config = dict(
    beta2=0.95,
    shampoo_beta=0.95,
    max_grad_norm=1.0,
    batch_size=512,
)
Rows from block 11, named by matrix and row number. Each number is 500 + 25 x the weight over its row's rms, rounded and kept within 0 to 999. All counts start at 0. Numbers have three digits each. After the name is the row's rms in percent of the matrix's.
# emb: conditioning projection (model.decb.1.1.emb.weight, 96x256), inputs 0-255
emb.9 089:541508497493516475475506474503493516526519465499505499492496491491500513506521490502522501495462544491467447477502485516498519448506523504506488495530505518499492465507507465494493489484509570467520437509511472490482486470531498501563476505505466513517508488467520552508493520501497489488522521479507508511530534528486505521535508505468502471483454487485517503504494458500522511494475487490520478499460460501539444478498478461522515499557472483513584496517429498525509511485521494506473505491517490481482501517484508481513492487508566491482511480538463459484484536495469500507510600484493437512472535479496516495472459474531491501485481478504508470508543510493458473508486486483512552505536550491507474493508503421475518512512517524520493474536517518534501509516506509
emb.10 118:555479505491494533507518498475495513491527488494509461507480490492532530473563524491506483509457554495512495493486508479555482495510462465489486497473505451478483431470481485502478566484489491528524572511492529464516550490484523547460496515507507459494530500537491494492461433545553476487533520480501502496436513483462497486469516508526500493465505510491503505513504519504514496507471498505502502499531489480482495509520483488507504505566433512463550482464516490477470510483525488541496498482499511483514487460507494444495491475489496527542500495524521498512506495512519495485485441478485482517480525499462494480540511492573473496526525479486497476494527539497472504527498532495480487500503533508486482510522487447465490504522484530522501526528485527504481489474510495
emb.11 104:465509507530496491522499503537495499508487500518524487549490516468539471503536481521488473524509474473555486476505456520478478509522487475500500491504513477505531554504479491498511491503541503502483589504471463518516524480475535480478488551492493515554538500539466476526556493507500511515455471500499516511518485507487506520482481503521512516489464503494534464501501539499492488502504507492482504510553504507460504508504522504515598516434512495489521512507548512466490451505452534492489499544486462497499434481499489479500490466500484506492481502500528543517459474490526470501536483521498489480511529491478512499496498501552511463433515492484521502490492496493490493506552561528498453501489518511502483492512493554491500507487451450451515523507491498496505498467506493
emb.12 119:461493481516522492495453503475516477497479475514522557478483454473479491468523482491476519523548409523533525486485486504550514519478527514499502487523522519506547517502494528475480475492497464496495497472528484507573481514514513500549470464499498552514491502490493510491511512512499499522466497507482526525525441508485503487494503490500493505504487508482480471518499539501509515511463491516500512514461482500507487477530536526533544546496484483515478482449486501527508438514515457484473505480512524469481484474484497500491499481503451488522502520553476510478460483526521497485510517511485521488528506490502487455472464502504481507568437500506545488501505467520500490511514508506480508490500445503500502488463487491491480500466486461498513496523535438584521475439503520
emb.13 095:485477464483509466487498491474505509504498457508517520503480475543506506521454511497490486495539531503530485485536483485425509446485490513499486508473463506539470478503500514465490481480535483465477446512500480467467482463506500477554489520513499519476473501510536500507469517480521484501510509494516474486523518515509522523525450494490500505523520539502507483487504465504485528486472489466511505468503487521464517479482506519498486550510516480477491512514471517496519472469469507502460485555498457505492495487503503508537513511498531509430512486461522484540474509529522528476513469525516490544592536480532481547501503466497514502542487519483492482496486492515494513524467566473494499471500531537497496456495487560485498521493513581492502508493453524466476535525461517
emb.14 084:510470487509482483506469502527496523493511480534505505528484526423485490513491526481461512496495433559474484491501485515464518504530468488496501474485505482522489517514513523480479523497505484523509557549529474489473512495466522536504570458479503504496502477464481576527490467482439491519507488492492470530510523536513499512483512501504530524509538503490473459507495527500499534487491503486471523506510501485512499492493485526509545483430502489512485476499553503480544496463537554540503508485484508528492552493518450480516513520480490499501490520490543503502526508507467513473485544511500493502534487479499520436503521522443506464473452509492444465508468510502521478503526522504455484498486520505512477547495531480487525498469492512450504484505490514496475479542474531
emb.15 087:542498496512486517524487476497508502556509469498506529494479478494490487490539517488462509508533431517471521500507509485503477512528501451480524485505539506488531547489495498496507487525470480564538519504527495505518491520518528486474548524458506504536511509490472505507476538437483521496526491469452470490515483518510489495454533503505493485470530412490509494528495534482568487483504519493534491537496529487545519540546523479515543520479501504471491481539480512482492475496518492523493535467488512487505498505499496505461517514487464533504522478538490471498547497521478534509469542490459511511515543509493507472475492525478494502507468503480518449510533538503522457562506481546516508508460458469498510493488506475493499470473481450497523483524524488494486451513478469
emb.16 117:487503505502507499505523525494502532473542435490498467501518492502511516492503494497517452482478508499533487499490535543524498494514499516491473528487523507458514477474488464525537557517552431542516519514497481480544525512488503506436475500488512453487478469475480477515497543542506510480513484470508493479486497489453518457497570523505494486492516489517486469478505467497459485531520538482496505505538515512471495497489505492505487494532488497506495471518537493504534534517507502500541503493490485496512566513505525536455502512505504528527487479436537494512564514502492512556502431503499473501488568531500538487521505515527502475523444471490454516492483451493534493531478505550491518518509483487501496513560508475489499512482477503470487490461528522505502506492468487
emb.17 074:531469496491466504488452487492500545487531520501497515483508504515478449456497489527558529494477547500509491502479520529562520497514492500511510467497493542495501492488521472509508487500474486511495483510509503532505490516498481510476486530511496526478511493499537467524566541498482471511555535497501499479500526519514494471486485505496482522496545496475517492498501478517527478472496517545550445528482495514512503524554500445489544551528495509497510563506475515500515491490501488525528525481537543504514498496482525513487509501520502500530516519510467486473549514540482539540490462502504500520492503520522450482496480485541487513545510490513512470479505462514516535438439447541535492495490479485478508495451513490531514468510496502502520498600502511529487488495475463
emb.18 082:486474505494524502489523497549490457484480498529544476529492495487513517447474460469477483500434471475483522505533488518490500500501535487492482513534514542512475534516464498506506507532482447531500471479488512494511520524504569505537531501504478462512463454526492494510503497491493475493521497509493551515498474510489506501532524527537519479533532474544487507494527482524482493491522545519508489457508473484548493493470485482506493526383513496495514493448512486537534447483503494478497509465460467549529548486462514479485531464480512470544514497530517504492534487487506469523516483494473464456472474507500470476475502530487527509483457483478500512492483469478487487468495486561507523493498499509530502482526506521519521488477509473505510490516538502490516482477527481
emb.19 093:474572525516473506489513523466529515520519497462524473485488503501529530511443508516504442513503503462494531519471549504524489496487488486485502507495511484497497460476494478488509519492523472526500502522497483474525542533479502532434493451497507439493519475492476509471500450511500507494540518481495511453484499485497513493461577490507498477483467513490427485489512560486485472508503510496482491482509504520488494543497499488489514516502493508508487460516550484503505520502525499505498500480483534510505505514511515490505500487477491535515503501480523515492520502485504501447495469507510533539496537522485513471519532516516478502531452470489460593488466528493524490540514521524505485521467472494498527487550489524494518518470507504515431460412503522501469475524480490
emb.20 084:614483498479493478499582534497514506523529521495514498445513441529511529449535487466484453478486500504458478543508505507506459507493470514518510525503485536509469470510517497482491535519508485466497472492491528457488477526491517468487541431527468473499489505500468494475477462498517492459501508503516507455483486492532487502500501515512503502500514501502479481495497497491500506515509482485504514491531477506517480548463472513488555465519481497487506502470494489513480565530499495472501481502484517516525515501516481503582477496495523486468506474476499503560499571488501499491485520485502507508507481485478510495503540547479527483466474492505461557490503539487491492564506509458479485508529554502503497493506500489492488504507518475515521494445510517515499508500534496
emb.21 091:544517487497500500496583476521497512487551498508485520492498474512528506483491520495508473507491547482521447492509492492539511501489551493493485491453469532516517465511526488479485488453504528550511509532474496500491512501491563520505486473496498483503483532500539508496485467495539513503553518511474478507511501521493511493486535491512489510508474500489501489501503472526522489507463473491469479489471485499522516486501469479529467549546485476487508472500506525523521455519542480492498497475506471481506439489511479421543501476513541521509525510533503475546469518529501497524487592488478474516515521524492482493529533507518476493542476534497479552512498517489466520529441545480530510489498504517483489488524511533479489525467503489487529486534491490434464510498551535
emb.22 093:495478498514506466507479498507544483518456520532530546539491577532489501499485491502505535496515495475497491507493471484507514463478518478496540525496507548558521511535494534521493495511524498542522510545528500526474528527494488528546507491496498550507496502514523488507517480436496485514481505509479490494514468515522536513476506484514503537511564461465493509474503512510509502464420507516488518517492515472509526490481496559495506477526521526495479509514482511512500486470511517464483497562525512508506539499511489512478514479485491480482511533511466506452528451517473438531512529525505515519522524530514429558513489489459502523436501532531538537495533479531513526502515528541517516470521543525501514475471519493486523472496515466492492524520519500513496494489511517
emb.23 095:468516514509509536508464489497504526504518505508523487508490461491499507490536483496495438480512472495513560526459498524546488530466517517484482535505476513518513510506513502526502542518521483505497466478495510496536491505493458572512469504514469484535490530491442454503477517525532488496505500516514547496495446507497530510514507509527506500502500502497501449489493543498485465470466511446485502513510519515474476508488560492521516461522443448516540506521526512551510517506459473517461511463518502535516512497492499471515505491529503514501518506499531498481512504552513474492492514511504521497475499495494507476526494496505468504504556493494475497497547543504447488564516543508453518494543554510490497498543510447503493496518528464495512466411524478490493468509513496
emb.24 080:505509480496512518460471470506494479497459511492477542517462527574498504516479491477478530478497506456522538487516485488501545413504489481494483481501473464509495509513501513454452497467507496505476505507505459506495459474515516457533477501489498556540514488512576535524485462498527534524501504461494492479513500490494457491521470490491517506510549546502489529506509461506512509505478504518483498487402500498481540478467485529465486555491511510494463494492501487503525470476515473515494482526509469509468492502487492492513505490461482500490486508504507474553445468514511468513509475517504493512501517466491450537473468472508507488566517519492531490479471527508458505472500549468501502472498520519482494504469471515469490495522486509503516522538492465461512489498506452
emb.25 076:493479510506545544523447485529468513505508530523508529460495501473528509520493504511462511498486452494457563473453507488493502497503510524483504509496528496533534544520517498497477486519524523501476470502518456531517562493510517507493533511492482492506490493485541486497494503491460477485506513477487501497514463512483502524485536511510510461492523498476493490495489527520519498500453515426453469506453497514505514515465487493504478510474474479524536433540542473517498465457526500493527504480476501484508482481474491452485509484469460480496533505507505503496466453515514502485521568509506477524442507480499528499505516540503492514540498485498560584536532498512466492462521544479474496500514524509511477448508502490484506507500491453489498471461496472437497505511485517
emb.26 108:573492476498449531483475505544488486465503533502495528512484505524486510516525486491514522520464469524516508513496481508535500520477503511498476481505493480511463475510532433495481508485486492508474515470518478495498457515485494436466511533502498555499490493468536512521502522500509488492464492501514513483509507508496512475473495517473494514476535498489532503505520448514530519511506474499494499505450527467514499525522508465496519582515512497481471458487465503515521466481468470504515504472518499492519480506511502493490523517500479476509517491497500528508505460474515481486468461490492499516460492488482478513479473503501476509573525526503544498495544491480562526360456511509481453496504517477504476491524499496512496487507474483516513506563505507503482489446480460
emb.27 117:505480484472500537484475478512473520440509465494503517499516460513499497485516464471491482523535524495534550494466516480555508476535528524502481497483518499483501502483517451502504516526555473525495539491463518524527513474452491527530451505506498473546485501483477475523475490506491499515509503509497519528538474509510507491499533502507489460510501492494497480506512545514530474468471515458490511513476463478467517515551526473478454483548429486487484478520517484556491497493440496487493480493527489493494457501515490473522509480498491514521481491474505497498480475517474484536468483501486486514454532496514498453519544493497468478544590504502515510491492484510493510564477523507484492489488454477469454509579482480476502510528501475526488510470512487502467491477476462
emb.28 092:515487534523487556517465477494547508502532536462540516502492502504512539451457490461512467467453496511503475504524514498550498494493498507501486500476503522508500499466518554465490510534513441523490482522472553520480510542532444513492465470505500499523477497520498475509452482509526479475495500505477508497496484496556479502513536510502521431490547516514485504481516470519515495496491509492478463497540509500540478472475491549525425522495504501518484460479536472547539473480493505512481516511463493512478485509503507509454496488499488549513489537490539516496511509473498436534504466469475491498544461523511499494493516551468502491466459479491497524450514523527475478469497492482513512497523488527502493503536525507556495491496485531525529466479520500535486507485490489
emb.29 083:520462491506495437490498486508480468491464518533477475492517543488460506482490489494517462482547547492467507502482490530530520561483552514511497476444467468468495497509483506513535461504481487514509458489511507521505501476444482488525470486486473455497513471512527476518555490464504493499536490516514498491491503478486479505515453481494520522511529517499527493512470464500517486482548495543516512542517517529520508478489507498495500459472479444487491520513551509490511477496527453488473488487474510480507528485518512499515499511548540496452503495531439496491561508502481555532504546517479449480530499476501486512511513469532491499492454524466461514533498463480488470455518465465542476519484499515509524495468515476521499485486539530491489457547500496522516508521512517
emb.30 097:450479504508481452500528486505532519487493516524498484507504471494507488479473503495551458469483508448494498514502492497533529576501535513509511505498465516518553495509525478516503507496482530475504523505513504520512482489507530529499475498521502496514540514517458518506540478506511492537529506499508499491499529503489504466521529507494485508493494558500478500511495540489502450499477516505522515482470516492501473515498510506496530537549511538480498516442453521524495504525461499511488514473506501506515559514444476483474504487511536430519531515501497459495427528507494489538535549511512493483459518506501460456506480535517511519535581537544493491505481448511476507490493496453466467487507465494493504510482526529492514504502516517506500529512520494501497524458553578
emb.31 107:515496482504533483487477508528522513515528547528493511523451493524508520505511488498485564493433586503503496484496476499510511551495549499500503508470470476497507447524499514476484473474490553460511482511515465483470512503531475517550532487511484486554469496468533547504499473517475501504546554515503491505502505536503518505544500483498490484513473508509528495528524506495524506523471470507506488499477456519489482474501468473507477501504480497509552494528511512514491455495510469534530497515504506485496457473515491441448498470527556504519547498565494484501468530529513520490492508506527485507482487528480506489510486482524524516526464483481518523505516501517466536530489513483500534453528532489517473521483485517475503511518506546530505496579493502452483504537510471
emb.32 106:493480521485513483498568508502517489513475458485507500476517504532486499559450510507512469532476613492482493521510496498507518494499511476500499510495465519494511468514508508463485528472462501516516503516522512499504478509508539484501522465513480471489510503545498501538515472509518513498523508494494494476478563491513503490528472512463521508486505549508491534527493447479477496490552491496541481478493471514525511508454458500487502571526518505469488521502456517481548511471493461502504473517486486482497524493498512501562484483510546499466530507534448509514454542460503510507507514508516495499520467472474496557488489550480514505529499519496481523486535450496492505508471497442524497506500530487497489492476491534504528490472515565504487509488465542466506492494556469
emb.33 101:447488499491506447499579509491532485465440531502485493493507510444497472533457509503527482524549457506497481505524489508439504417519523486499496505492478528506484479499508481473524525478497460511489484535482541507492503492463552505527482462507501517472517486490459541524546484497494501525495476479510499507511529508519478508523452525496493490502524533495482494503467491513444520512533514506519461511533498497496506490481517507507532546499529522505428528491527487516566483492485540481459507478507487511495553522478517516554515455504509507488494502473543522453482517497473492474504518513464512515541468490510479520474520489490504499504495497483440523485506449483505454532474525480505456504524466508483503509505499481523501478476513476502501526504524485527490512463516528
emb.34 107:467457489473551485509410492535520473496487480512497506527533535537504490581475471498499499505503450462486527503507472526568527458469498512485493524534469569523476501517509507495484513512503484529495474512524506492522472484491510521572525498489501543520479500479502509515491536501454491477474490493497493496536474515507530522536455527508483474521501535490523503512482478507500510515479491482506473480483514491493461517477531511506507517546497544526510503470468486534552499481480489492457491521512488496512520517498509490472506481507491511468512515480493534488420501499478455516505480509497462503556520520505480533468479478520510494555509530494539451504533491510524495539469527509508503502521521500476515476495529478516502484484521493508537508503480471471538487474564497
emb.35 100:512486489518482529498523489475513509519489466484500488507501485501537500446528514503503529453518477472534453506549496486492489568473493480508496520511488500509489498518532535483513516527535519463476500498473524511476459515483543453496499528471514525498488509493533530494541562521478495513478504498481479486513505502516496467515454509489483464493455509483500529463544530499466529512509484471516513483523473496474487470508513512473510483491518517510503541483468496480489537518455518499484490479497480495511491515506503515468534523513509517490513467444511482535517516484513449511489503508488521533521484502522485532491490583489560503464552552510473432514487504506526496578516514527513549508494479518495557514467522580509486517515512512520502484545497514523535490471485504
emb.36 106:510480503523464461498538470501485517512512497535517505523464452531525500470460525523509527447469473502536451504510489490536481484507482507500527489478495492499524498503506516479519462490513555497498487509515503510463518493508467527447506572479535537516529500521522472506514495550520506522462499512484531493515491504486504490497496505522521516495501532526502529503517503502473537497463497493506513492562514493479502477501513500490406507533525501488529499476486498486493506485422523520515456521497487490509446505506506522480517488532491473508526508481525472510490461495515438513517462494475514533499519500501523502530500513465552537459564484501511452517528427508497512421481502496483527511525501524510506501501508507476522505503505544498487506559515502509496553483532489
emb.37 098:489485512502514518496575513530505500479502509487507489508482503544515516444501535471501486519448516525504464492523498504470495536499498474476504525523530496490452529491486564459491505518515429498526487504492506467453445499531494480455511501473514496488503479505492517519474506494503487523513482492503505475471524492504462463515533521533483429508513500489522527489495438519463523523481481496510512509548517488513492472498517536505435498500535510497488481473533496504486529544505538480512467512492482516484526503528546558495499527505499482524475457468533505487587506475475491506519467498463511514550460501520506548533507539496493491499517457488454528484548543493535490483502497530461510514494541532513484498497501479510504495517488497496516495499484515531515487469511459
emb.38 099:529528520513489528488494517529506488538484559497488526487503489442518509485509495505488504511506432474468498491569500497495475442486542481495501485505514522519518504507513526494487497532486499498480493506540549533507487513501516483510522464479477517520537476529505523505516541468480485495468492484474520511506489483494480521488518504466508501494529460502473497509509533481496475502517487525491463463458511508518496538445509528494543533462537465541439508492485478527537469518540494503489499439471514515501596511483469498476490486473484473529488518515489498504520502457524460504501508486488501495470479465481480513436509526491527502506469488502449536521415532473514466470508522512508545488531460504500525527524501531513509495502526480512517476469512473482479486489472500
emb.39 087:480511504481523562505414513485485498495543475523507538459516487447486480497499485526488467516491463492473550466489480514515508515545514501488477512522471537521560546491508527500486533525491463463488519457507496505560488494503507522557466486500510503530515493492515496528470478500499507479473490495501530515531466507488495487529496496504490514493468530490499496491489554501523504499497499491508543501522486529458477535512550517509537495515438510516514506485506479517503465507523472489487506482497526530504503491475484485489473489501460524505487551512496486507464509526496528500510543513474503504487540471526467429498467515536507482528407519483515485456525482527490492539533522455490487475464498489485494514451498474499491485494467471489539502539510464523488481476495463
emb.40 072:482537509484490521523459519468506514494476538507507494529523549502502491502482508550515460480517524544494519513489507547488520539511464502495489503481473475483549466484500500504528512456538493488519502481472485515532511524486453495477463508519465513515539480497540482514533521510509496510486497494510511476426483503506490479523483507505483503498561493509517488488473432511451500483525514498488488533478485486481489476504539536526562503502488525498512484497515508478501513477496495491511499526510561494490522511488466508537523504522485539530478508491503506443514511521485535473539547507510474507517487513508482461513483484503488530498465503497567524497484425551477472437463527459490467527497501488512501464453502454540497509487470510454483479498479525555490496459523503
emb.41 099:533453531515542466497447507528475503537486508520518493516469496490502506508551492456487524479460562480506464499499500499461497504494508474496498486500536481518508525509510530497509506492487478496514521485473481529460500482496493502493532537504509462470547470506477497505480491432466434502477492520493475493496497508511520537511539505495494483511483488481548460497480502500537472470516486493494481487556513508540473469474486498521513493420511521488500489559556490466458472493491553508488526521471514523513550503522550502476516507515521494500486478476520476481557488451513491533505507507512491487510511510488498506518486519543538459475532459477476511511581552473510509516515495547501521486510521543514475532523498488509505482486470452491485480477502519491513512520525503
emb.42 096:469458505494523440466498507524474528502464506502505493517475446473489488539547488517480527498454509487481504477479494522496515497496583511502477500516482525515536456519504501499490500464473504451458427491492487491502501490503526530525533495519492477500521512490472564485507531505494485521515505492487498494532508501486502505539475489494483477509505507486536467522481479488492503517477492515546469510471490502466492500487475487525506572519500539506532538476469509525507471474490481514482502482498500504506563499473537484535500470523543475514512475487533495468448535552497550510502505495523464500481496500495469484496486516536485478577525470486450497498553493495490491566500506472460495503544525488489477509461508437480494498514503466502511508491510472510523514549508494
emb.43 099:479500469507523502494458497519506486512461545502513524525485541525519534507469491502457560500497548500483482490533517502403495516503510483502516507469488484503475519484501529475491515471482504453506507526499451484466510503512475475525547512516495469486454467464536494509511476477499520516519527481482518479474501502505483539533464487483506537498518514506513547515509442511485538504496493506472499492501494521472501468505444491508500486446515517476499538510547495469454506461475502494518519554495489482492458496485498510507503501480502544483524506518497499529500500529509545457514461487517456515568470495516488520499531471494520533462470507501525510498459517529487511531517527463528518492493508490499503467440479508489484505490488566483526513554473508468489496565499524
emb.44 082:526496480499537494489514527542506474563464515509498502480486568475467505502480495507477477542494484498509489516509513466476495479528521506508493510555506512509500555494507501479552516487523436544481481520499489548529482486478438442520498523467480529499499480504474524496529553490463514504490485461497476498498495494519476528507522529488516479525532506479482488503494462498465521486578458495502484519529508503504518548502555501532529464491521481511438477549550506488530494452500499491494494507464497497484490521504519532523496506504514496495496513510493497501549519471519452487489501485496495504494454496498491463482487508496495481488418489486503516494546465485498495458492496501508456529475503481507492511527500512533472483481500502488504457425505508497512519514490432
emb.45 090:481564512458518470490532476482496462496557523501527497508497463472529510489497476505532470516518471468524523502535515516468485512536506500508547488498526513513509542496485568498495486512492487489479475481477443466483498484537507506512444420490496510568521512512471497490486424454542483490485508534541489467523478507499508488483520493517484475490478507526524498480487478506521448489498502499510500466533521521510519508524509503486494472529506512525463494518552492477514494501530518471457518502479496507516474475513538474464506472507499499459496572474485520536463483481493506482508495531501484504508459497515526512535521494486503503459465440493473554531448485470499504529507495508532471476462475506506492524500491549491490496496482463498493512499483503468486538480486533
emb.46 105:453543490483527487496484515540503554502522471525500472542501496478511469498497483524518456503479531435528517503448511526535480489495512504511478532502479513476505474469520490528526547514554477513518520514488473515546528492466517525522464484498512493517520501489462506515551525537520532509494495500510518531485493503492520467538538501506490496492484498531485460518493520480470460519513494495494518494478482502423482472523527479507453478543510474504512501539519484514535504489472516501520477496511467500478504494526500474430513456515509521501487525491529499501500508513523434516509461533491494474464529516485503484506514480589514493511475486477504509511529443511454503590500511496497488508521515484474502517519502443466506504518512493498499510431506486491469509496512504
emb.47 085:449532486533483503481588503509544510520490537489522522507514478521512512440504513515489492504496497487458519473472512478494489513474520493482453503493525493500509522509513506492508473516480499514539500478516521530475488492529522490473513482487511500491538524533468535520535501464459532505528498501472514489524434519486466520471486499538489512517523464487499457498509504483515493483448486537483458503467509510507503484461492522491493524508536507517463499481495482556489526512513511494477509496484535518496520488488485503495489512519481465500496505490535504488555489480514520503499537490516518504506489501500442482532516538498484553573506494516430537519501508496526485438525520587489493488512507500503527490544497499506492475535518422483467495421466487474495497505484483
emb.48 073:543441496498491533489460504485501482508477472489500524484480470522479510477513520483512555482494484558475469531495504497499480517480487511500558509505491519506496542518493504507528480514450522503543476508486514552468531496517509498491535489496514537505460520457513530487513500475456504501490487514451464489488491501543506489509517504503489498498457503480515551500503531509490563476564489509519517489514491483501488501503503516498498419546510495512485535502486494473483531502466473487495495506528488491510488506478525515489508523499480477495497472526443476485543492504464422511496556471477529546494511519506511525498501541455569490454490486537537450507549461519541509482534495489518548504478488465510518520456521480506493492524487506527487485534508510522498512491488455
emb.49 129:531533477484491488498434527547481469520540505504498520519521521539481532505492488508488469499511458510491562517473529515515489508497486530490506485516481487498514522486495436482494510521491523506499501465538478484544473511507445457507490523508499507569507490525494473457499496529548495483495475502520505483495473502477497509508515492494511537514548517505526515500507429505520503484549498530500489500438520495513489525517521469502484460528488515515565465497467538504485568479500465516507481513499530499502546491496487501565501546489496458447503506515502532536441494483507533475517480505509456519464474500501529486506488456507474488540515488511535497486467498492482506443547492443482439501475504474514480476500509476540492495513495502511511521474506486496514499507487512
emb.50 113:562475484511483482485477521525524484538494550520484512516491525485490493515536501495504559496460524516471449503518459520540511625478490486506507489473464476459487416499521505489504488482471501485506515498506503499452469469504483479502509468494502542482470506498482510520506509486489471500485517500504513501483532535506500465509473490484512521454519491489537510513505455500496500470522469529509491508523494510498494461469477532497524524480524513479494554479493488492474493477474465544508473490507524489511490503526510491460506498535522496505528465551436506481484527494485480493485489489495496506485468531484468494486464530496518520479508502487494493507524493485518495452471475462518508512546528510494496498435503476535501489501495540507491510604495513529534487509511484
emb.51 084:470513487498509530494509483532481512486518503500495527510505452568504503516524479502516551522486491498506490501499502500538488481478501511515493498474491531507476470537498516471495494519549558461500420486461456500513537494530495504495463499509488493580475492489525457505545539516522481443456459509502499512525492465501512500522540497503521473479499500496502519461495495504505526534494507492511483499460496538482517523509479499499456467552489461558513497516459500493493534481490491475519467501538483462505481521491500513503497524516498474465484496479471491523517515515482480537537424490525478492467544489504499531491505486467485507475555478507521534540490516514470495548479539536527556488544541509491508466554515484477508508546494469491490502508493493471475514509508490
emb.52 111:526473489499508465479492504506503478515458522519518527515499536514478505480472473489480540505516477511505471547517512520387485506485503477512487488487496495497483515507508479482512532488519472460500530545455484522416487483507475476493482529502476489500518480478515454525487540452486475480471475513484496503503521504526468527484476521500506533520544482493526530516498439502447536485521483506502498499535521494493505497490487516502570476413536510504447516530511488478445498484503519444469496558492529512493544489511498542503486528513504521469506484483502462484526509498483542509509506485513509520527501495493499567482510504469515503423506512491466506481517514501519473501477482497523496513511535502509497494467490489524492474507508499493504499522497527515517489550466529
emb.53 065:515470508491479527526462503494475534461502516501510526487500507521529479485471517529523546512528506478467521485474479506436504531513517489484471467493490465517492489493489546514484528503491500524478516521514506559488522500501473508484476520502472507548516509493511503558487488457530524515505481479498489480525496478521469494473502499497505542508549493501474508485485493496495453482458530491506469511439517518516492549453462488480421507512483484501500503574523533519480525482504527485501506504485528493523527504487526507556510515531483506497485495480535492500539477515505537483539454509507529506478504485518482542511512497512499529553517532512491522470524533505478479451526520508524550488456484475465504511438485471494509487502476464509474497468499477435447481546482460
emb.54 091:524520480495522521477450500448516493502544524513495519464463510486488505509470487501502499466485480490482496500475502516538476562476461523496507500520514539501476490504511527502509505515512580490483460471534457470488476506526470491504472419483505520569505462475531504461524491485519472507494525501536489485464502505489540500527507502445514516487479503527482487473516519511525473470509519509498526460505479510510534443502500497494495482483545450535522507535482527474571494476518531526496496451545468496493453495502502464505511512497492495499545534476492516534486511501525518518509557488499470513470507510516507463517472544451518494482485527512534493548503464502475492515501471506475478451476481512520488468521494548458495519499503507537495484535505518471503518503497510
emb.55 110:514522490505500505494506498530485510522575476513510490506505450487485510458503519511507479521492543521496483531512506477508504500521488496492498499503484496470517499480494462519529494523488544500500462469490479521496450508515473472537480515525478511517538479505456501486450565470549492533525484465511531482477517497502473504536515505499513537482505498501535473517493472496538449477521481483507505495449491503489491502518516501498554488508503522463527494519426527512496563498431462495492524461503549516506518490495486516515509529505537462533508495546474465549490526488505502515514460484512528523484520487501526448488462499481505500467505525489494456491457523505500513536527453458460515498475479493508499544445496483493480479509496482536487499423506521544506478526472500
emb.56 091:554515529492511488520552494482506479513473565493518528458489490562502478461526528505490515494518493483495519485502530475537486505475495516512496510484524496500508514491498589489480490465484464535511549499494515503500522515490488489463505487497494490511508526535491472518517456433502469513523487466477536489469447491494487476490528497525497486503528480502464491499506500515580471502448451501482499526494486499520477566507451535513515517502503516527495481508510494498431503527510478493504491508504536519516491471537470492561485521504502513505477503528508505481547519468490550511465462502509521496531483502510464486523498527511453485487490496502481542492509559499519499506559494498506488482498498536494507490487502526499466508523484458490489474437492502541466453515526482
emb.57 109:510524510523478513487495508522493487504505496503498538496528499500516541533503510495520544512501454532445535479470496492435515501517471513501496498487509465541496551545499515496504461490519508464508489510497435497496549491506499492504528482512496469511461517444482456509467440502475485497471509532503503500474494515526518531462519503512522498516497511483526535500504532494494535535495497518479473486560518499516517486497493503502394466513510495514529468523529490486460467458535531476475501539490444492524481501531534477460504501513464487464507518533493491519491478518509485481493503473510490550493459509506557509516511533448507503502544444507527541483503544519490504464548529507507510494505527529540460478505473481484522515528514487525495512482505487490506514517484539
emb.58 073:501514491519514481507516487500471483538528497497506555505520483461500515465457502527478459503512491447521519480525524478491454515531496490509531525529525502526480543496488541501499491512480536467515520498516513504496467469505474475524492557475509510489521495542492549499509440457534463512523504492447493482528491531506468478516467497483522488502524481494520495517516518492501483499536474497484482509470497492531482464458515480501549493457545528466514484516511479492499490481540503498465475476505565480487538477519507545504504471496503527501523522567457529484426491470523485510483540540480535517494440513521436527528495493490498493468523460500529510530515500488469512469534496476530480486473484524516481503464485507505504467491478481519521495520495516547526483497548487
emb.59 109:554556498507498528504460526504522517519543517524478518473512513490489546507447493523502464500463513493463529471487531523502523533537507510521501496476518517472508507483505471496528516487490503535482472542543495490528521507525488503486512416512500442499501455463435456493463490482504504504518494492527501487506483508491506505492547512495513502510472477500501509483498514505486505457484501526519480506514472520489500460508491515512505554447498470487474471570556525484518455431509546512564487500489490503509442502485488474527493497499498529531505524517515482534477506516533535488530478518527513502493538509522505498493496505486480498538403494486506524519496505520482489488485520509510464485498461492516482469561512510480490516481494521534466496510505485469498526535486492
emb.60 068:453478485498514504498449505492544507531517476501492484527504527523525496497499481567469478502473530488499520494493527541563472556497467476512504487485493447484562465505505481535525507504495521540529526515499498502523489462517580524494535502486516489518503521481505498490497547489504521479464515498486491474454488512513556524467521504501485529474495480469498526486522557519484527479468504479501526497470454509445458526506487492501512512499505521482500518510489494480517493458460510479512480530520477519499487511442418492449492484470451514486499535514543495513509483501529485529501463512501509482535499500512490506527501509524513492507496536512549466479470495483458498548497524542513490496470493499500521450472495479463460498515482499490499537483497501503457519454492507
emb.61 075:496493480516479529527464498525519484503497435501496522481478517438512505542466514512456436547499426505452498472500476501480515481544535514518494530543511471547502528479477534504505547531516460487502516469521496499545491507486483520544518498491500547534495496476504540519468490473514519520493499465479536500554458499485483498486498489502516508515458517492482491498509562485511488488518497464489505511560534533482542480472533505510523500470511498527476483508508505515530470500489497519495493462480487498489516495469500514528488469487487516536484531509519518518482498498499479458467542505493497498506546513483497419498481535495488490540448507465468531474529543486492459524555545501477501481495500474521481542473490513525489504504503485495524507509533492506518462481507485
emb.62 114:541555508516464538482484510543479522492520511482486493470526506547497492476515511483505501516493544496546517498495533453498529475507489520490524488489475447512545510519501524483492487488509499514486533499479534531484513504503492489476501538520527492491503537526505478473503459541514493529542487473507480492478489487509517508491520498505507520498503531487472547475505567528552532510515498496523473508501504496514528531521474501484446489499456511479495501523517509502419543518463482481542501519519488492507471498516479503576503516471510483515508516500520484506498507507526490535486476491480508571445516516508536491490518483495492507491533500494485590492564543499486537515513493483476524513476508507503515517526512587504494509498482529557488540485505509469502513499446519
emb.63 095:526550530497479547501457460523477503492537475486510504524517518500475512503471505509496486539556508490498558502426513495564505528521518502490488501466498493486535511491498560511526496533504481544514499515490497499539514497498456549504454462505468499513528499505472470494471513462552479496531511499504514495521500516494518498478534510502498521509526492482514460505497502496525406468482524515484485511493522511539496487485520506492400483571459509459501488557518500536519491487521512517461496519501507466493533479516479499510493525509495546499479531520466500510517489517476516493512499506493477517481498489516492492523520486523452494537500509487522504502530458500496489446518499489512486492469490502483478529546501438498511481481499461496508509445491517473495491463494477